config = dict(
    model='multi-label image tagger',
    dataset='rendered dice on a table',
    train_examples=145000,
    image_size=32,
    hidden_act='relu',
    depths=[3, 6, 3],
    kernel_size=3,
    widths=[128, 256, 512],
    beta2=0.999,
    eps=1e-06,
    max_grad_norm=3.0,
    batch_size=512,
    warmup_steps=1280,
    weight_decay=0.2,
)
Rows from block 2 of a small multi-label image tagger, named by matrix and row number. Rows with one number belong to one channel. Each number is 200 + 40 x the weight over its row's rms, rounded and kept within 0 to 999. All counts start at 0.
After each channel's rows are labels from the 100 images, of 14848, where the channel reaches its highest value: "patch colour" is the nearest of a few named colours to the mean colour under the peak. Only what is clearly more common there than usual is listed. The data: rendered dice on a table. In brackets: how many of the 100.
# sq0: squeeze pointwise conv (model.blocks.2.sq.0.weight, 32x128x1x1), inputs 0-127
# e10: expand pointwise conv (model.blocks.2.e1.0.weight, 64x32x1x1, transposed), outputs 0-63
# e30: expand 3x3 conv (model.blocks.2.e3.0.weight, 64x32x3x3, transposed, each kernel summed), outputs 0-63

sq0.20,233,167,258,188,209,190,201,205,187,235,213,147,253,181,223,205,221,234,89,312,231,231,280,280,279,241,226,191,201,241,211,220,253,214,209,226,166,203,200,212,199,211,181,153,196,228,218,246,229,177,189,142,190,204,150,216,151,137,205,230,199,163,197,227,150,165,273,201,181,185,204,151,206,183,192,199,251,222,281,249,175,194,267,330,164,195,199,228,123,200,210,186,176,188,257,232,188,148,199,170,271,162,181,185,147,280,255,238,103,201,232,197,177,198,186,166,218,255,157,145,219,180,181,181,147,168,229,200
e10.20,204,212,192,141,151,147,204,132,124,252,212,225,162,165,227,153,180,215,148,196,223,174,237,202,204,178,167,174,215,195,291,161,209,56,233,198,209,171,148,171,132,188,177,220,202,206,231,196,198,183,155,140,126,165,206,183,190,217,217,187,138,133,181,195
e30.20,160,173,126,178,202,215,195,183,233,233,199,241,188,211,223,232,92,227,257,216,238,176,198,202,268,198,158,211,243,265,277,273,134,224,178,170,149,198,251,271,203,183,282,202,190,185,164,192,154,204,123,220,271,170,200,209,162,227,215,164,212,190,164,165
patch colour: grey (34)

sq0.10,116,146,89,164,190,217,172,187,184,171,172,158,132,238,235,227,208,191,203,227,193,154,226,137,220,226,253,101,191,176,189,192,245,164,187,212,290,231,203,192,231,167,219,239,222,217,200,134,127,237,204,210,197,183,173,221,199,265,233,183,207,152,174,249,206,195,190,193,222,136,200,225,172,157,210,198,203,211,224,239,183,194,177,158,253,239,182,251,177,212,260,217,257,144,114,175,286,173,184,300,218,192,251,174,123,195,225,207,233,204,179,238,229,103,107,198,203,167,154,214,184,190,148,133,157,169,234,201
e10.10,155,165,196,229,197,163,184,179,148,201,197,167,205,202,204,218,110,125,119,187,240,192,176,224,209,233,129,157,210,175,177,181,209,107,160,200,276,174,173,183,176,195,151,146,192,189,261,174,191,222,172,226,202,181,174,198,115,211,191,251,181,129,109,262
e30.10,206,171,187,130,198,242,189,158,212,128,170,180,169,233,213,198,276,247,175,158,214,237,195,229,228,207,97,171,175,265,252,214,213,227,193,103,170,158,231,187,209,112,203,243,240,237,194,162,205,246,231,173,234,167,202,166,247,141,246,228,258,155,219,166
patch colour: pink (53)

sq0.28,208,204,208,188,194,231,254,203,172,171,166,135,231,214,201,238,176,224,214,174,215,170,152,267,234,118,201,190,199,123,161,229,196,187,208,136,223,204,199,200,177,202,229,185,246,197,227,199,215,182,224,204,206,153,139,193,163,230,218,204,243,231,170,165,173,195,172,195,224,205,207,148,133,167,301,178,232,260,134,136,183,249,207,255,237,248,289,202,222,178,91,228,233,129,184,189,201,204,238,249,98,251,195,168,114,326,212,181,226,161,151,201,237,131,183,191,172,148,203,250,218,177,176,183,185,178,169,118
e10.28,199,173,142,192,244,218,200,168,169,180,258,179,180,160,183,182,90,144,199,194,183,122,198,167,204,205,171,220,195,158,141,214,151,181,192,200,208,208,233,266,136,201,88,248,229,165,170,251,203,165,273,241,228,169,142,204,199,219,133,200,181,171,265,233
e30.28,164,263,197,154,207,197,246,193,173,212,159,306,221,214,199,243,141,265,160,225,205,192,181,214,257,172,201,215,192,218,288,179,186,212,170,137,242,158,197,301,232,193,196,218,200,233,103,141,166,247,145,224,282,188,213,190,190,205,187,237,212,239,236,205
patch colour: pink (37)

sq0.2,181,129,181,125,228,212,159,208,145,186,187,105,216,257,127,137,201,207,138,201,185,230,217,153,214,213,254,191,215,146,232,214,244,197,197,147,175,193,200,221,183,176,180,213,198,224,206,201,174,186,188,108,173,206,213,216,74,250,274,209,193,200,185,174,175,186,119,191,148,253,202,267,154,148,191,218,215,131,144,222,238,217,144,233,254,229,188,252,145,232,170,132,246,219,242,147,186,219,218,243,171,133,123,217,175,203,215,185,208,170,208,235,247,139,125,142,211,239,159,159,166,214,263,192,187,178,242,237
e10.2,154,237,108,190,163,156,171,185,236,188,235,245,191,249,249,192,191,174,161,189,198,276,209,237,225,169,206,148,207,206,222,210,182,127,189,198,327,180,126,120,102,196,218,212,197,213,194,169,194,243,179,220,165,174,218,177,200,249,163,221,249,136,194,212
e30.2,184,234,144,135,169,266,219,191,226,129,190,191,184,201,255,197,119,242,240,178,251,227,262,184,202,244,188,166,156,254,230,205,216,244,170,128,135,176,182,271,240,187,219,191,211,173,228,185,195,272,201,223,233,212,182,180,242,204,255,171,247,211,113,278
patch colour: grey (50)

sq0.13,140,176,115,179,213,179,236,181,257,160,189,164,132,228,210,128,178,172,230,169,187,187,159,139,212,186,202,177,172,137,228,237,235,114,234,107,312,230,198,212,175,262,242,83,182,221,165,173,108,225,313,146,190,182,210,187,177,252,198,222,277,242,168,221,160,265,175,202,247,234,290,217,203,204,245,225,170,205,198,194,230,207,224,251,242,221,239,258,148,199,218,182,249,233,173,159,262,204,214,248,231,193,172,172,168,186,194,232,165,219,240,193,168,208,200,220,164,227,187,212,180,231,170,178,207,217,214,224
e10.13,214,181,175,179,155,160,183,196,206,304,186,254,152,155,200,165,156,174,170,196,197,201,218,238,182,231,231,183,204,208,164,191,176,195,160,199,209,168,57,144,125,198,227,187,171,192,196,149,193,204,198,172,140,194,195,188,181,229,168,143,229,147,203,332
e30.13,140,203,206,226,174,194,159,195,183,79,201,146,210,200,215,224,234,206,137,164,198,219,154,184,234,180,121,163,180,203,170,150,220,208,179,166,142,159,196,228,166,189,168,240,298,222,150,161,218,213,242,105,279,175,237,209,227,238,221,189,237,228,190,134
patch colour: pink (84)

sq0.6,311,192,189,212,206,162,196,197,229,112,169,106,171,196,209,199,159,169,136,220,184,170,242,206,167,188,206,234,258,212,184,142,237,193,167,146,236,196,199,221,215,146,161,118,212,193,148,140,174,153,230,123,112,197,148,152,212,200,200,191,156,184,230,185,228,174,195,229,197,175,209,271,190,132,193,214,215,150,124,221,209,176,213,176,113,178,190,159,165,219,167,198,173,151,168,211,214,212,129,182,216,188,174,223,179,178,153,219,126,179,218,306,159,147,135,230,209,227,141,121,208,219,149,212,167,211,199,285
e10.6,203,188,275,224,180,167,202,261,232,171,257,258,203,237,256,93,191,216,171,203,244,242,196,179,201,216,209,194,206,186,208,199,230,185,159,200,228,215,142,106,195,198,96,206,144,191,224,149,200,305,201,186,138,165,178,204,242,195,274,182,221,224,234,180
e30.6,219,123,189,193,100,220,155,235,192,225,172,183,237,227,176,172,248,243,180,191,167,216,157,199,187,207,256,145,119,251,204,208,159,166,79,205,181,187,228,153,164,192,151,205,196,226,207,212,183,209,206,243,198,190,179,150,166,203,210,229,224,252,80,253
patch colour: pink (35)

sq0.23,147,158,175,198,201,181,208,198,274,167,211,204,225,142,274,201,231,198,196,188,199,210,200,228,172,158,221,228,200,174,171,166,210,209,195,211,206,215,199,187,177,225,186,193,216,173,232,173,163,203,220,212,150,149,101,191,263,227,210,206,211,159,184,230,208,254,241,187,281,150,172,271,277,189,183,210,156,213,261,193,176,189,213,197,134,239,175,254,259,187,215,281,164,154,191,188,257,123,186,256,289,268,203,217,267,130,259,193,245,244,125,209,80,164,165,168,193,168,180,285,146,183,212,195,297,213,212,236
e10.23,178,199,212,142,160,186,151,159,105,224,169,188,160,109,166,194,190,151,148,186,186,166,202,124,193,199,128,168,162,176,192,165,206,164,195,199,158,162,192,147,132,198,138,179,164,184,263,136,194,147,190,249,170,222,222,191,144,197,150,214,143,145,159,236
e30.23,188,168,255,181,247,212,181,193,202,179,160,179,172,224,188,183,327,189,207,135,221,218,151,183,200,227,218,174,218,331,160,218,158,239,186,138,111,140,202,181,267,167,182,227,225,209,165,226,200,149,271,228,224,160,208,179,206,146,175,240,208,182,209,175
patch colour: pink (66)

sq0.16,204,178,231,213,203,215,194,199,250,213,170,131,209,190,162,189,181,197,124,253,213,194,269,218,233,175,211,243,216,292,192,164,220,138,197,132,146,179,198,195,193,182,154,151,154,194,171,239,91,172,222,132,170,187,104,187,149,215,110,228,193,185,236,143,143,166,191,212,246,252,206,222,191,204,142,207,218,141,203,141,142,229,221,231,189,157,223,226,167,159,161,218,155,241,233,206,184,240,187,177,128,201,141,182,208,163,226,183,175,103,212,212,243,212,193,185,196,88,153,139,246,142,211,267,248,198,169,227
e10.16,136,197,271,138,176,144,148,280,227,201,243,323,210,226,231,167,177,228,144,195,199,252,217,235,223,180,174,193,151,156,189,244,170,125,203,200,201,167,171,184,168,199,189,185,241,92,168,181,202,215,168,188,146,165,221,192,187,156,165,223,222,213,232,147
e30.16,165,182,188,162,194,258,173,193,195,208,254,183,242,205,202,143,143,211,237,227,225,166,237,230,252,238,232,136,205,250,139,227,265,200,100,129,166,240,202,193,209,187,171,113,221,151,219,164,147,198,189,278,225,207,177,190,203,194,241,237,207,252,144,281
patch colour: grey (51)

sq0.0,249,120,262,181,194,206,191,201,202,189,155,121,270,240,165,171,211,181,110,183,182,193,222,297,224,227,214,187,284,200,189,142,254,194,185,115,182,154,198,200,159,201,163,177,138,182,194,256,189,156,230,152,113,205,135,159,137,246,144,190,210,142,173,133,191,223,231,232,156,229,252,127,189,140,205,202,228,169,239,183,258,213,199,266,241,197,176,176,206,228,166,276,169,206,198,226,191,270,144,166,193,172,187,223,203,214,177,200,193,206,208,191,309,175,182,184,195,172,176,191,212,241,292,240,181,192,167,150
e10.0,191,227,166,182,184,156,177,160,222,200,221,318,173,164,214,177,124,171,148,193,200,151,176,210,207,175,210,152,202,192,145,226,114,146,159,199,129,165,127,167,119,198,191,176,232,211,186,200,191,165,168,227,178,162,189,168,249,228,184,209,217,98,225,133
e30.0,156,223,216,171,214,221,234,165,223,233,224,235,189,223,211,179,215,216,248,193,237,212,162,160,240,220,262,207,155,323,156,244,271,188,138,173,136,238,184,196,203,211,173,134,214,187,168,185,89,159,222,276,235,238,147,167,171,192,212,182,186,223,159,262
patch colour: grey (65)

sq0.4,179,170,153,172,195,167,181,170,179,120,166,206,208,207,257,164,188,196,212,178,201,157,169,243,140,208,178,112,124,167,208,217,175,175,191,219,252,253,198,187,166,221,175,235,173,175,174,220,92,168,233,190,189,142,155,192,240,206,190,145,181,201,178,139,164,201,143,217,151,151,191,197,215,161,192,217,115,197,181,309,227,182,167,161,174,181,195,214,191,221,173,155,246,208,219,175,272,142,233,134,175,153,130,149,133,147,214,202,187,164,250,171,206,117,164,160,147,180,104,187,180,185,180,97,229,210,265,189
e10.4,156,220,198,227,171,160,164,178,195,192,163,194,94,257,239,244,207,133,189,204,247,262,158,117,150,300,212,192,213,211,233,184,254,197,161,201,235,221,196,167,161,200,232,178,137,221,187,145,205,238,156,140,165,218,135,193,181,227,264,203,187,160,143,169
e30.4,178,176,238,212,181,204,227,176,211,161,211,190,179,215,164,247,163,230,194,217,160,203,167,233,185,213,157,223,225,175,239,134,179,121,238,221,229,140,143,200,196,252,272,237,297,195,240,228,230,169,183,244,173,200,290,229,201,205,187,188,248,58,239,182
patch colour: grey (38)

sq0.22,192,179,218,145,191,203,170,183,201,204,173,180,193,222,146,228,138,259,133,196,230,251,177,165,192,200,236,200,173,205,172,193,202,167,200,183,170,176,200,169,196,227,176,170,256,204,233,174,201,211,166,177,140,259,219,203,170,207,182,228,309,175,121,255,184,242,178,198,219,200,223,194,225,192,201,160,134,216,184,144,128,245,263,213,209,183,172,196,176,237,212,173,167,214,185,162,248,256,211,213,203,193,229,242,214,211,160,224,211,211,258,214,137,214,134,223,454,226,129,173,199,237,180,226,215,187,220,212
e10.22,193,211,168,140,216,217,195,234,188,196,174,199,165,185,135,132,159,166,150,179,187,222,215,180,235,165,135,176,190,194,178,214,201,132,227,200,207,246,183,180,238,198,138,152,231,201,230,178,193,147,169,174,142,174,251,168,197,379,147,210,136,218,197,204
e30.22,285,191,190,176,232,209,230,179,154,175,168,188,220,228,197,191,192,182,233,188,199,179,213,182,151,203,200,200,194,198,205,362,168,250,185,118,189,178,355,165,196,173,215,141,143,191,170,207,191,206,162,162,211,179,183,166,186,178,196,217,234,177,204,148
patch colour: grey (38)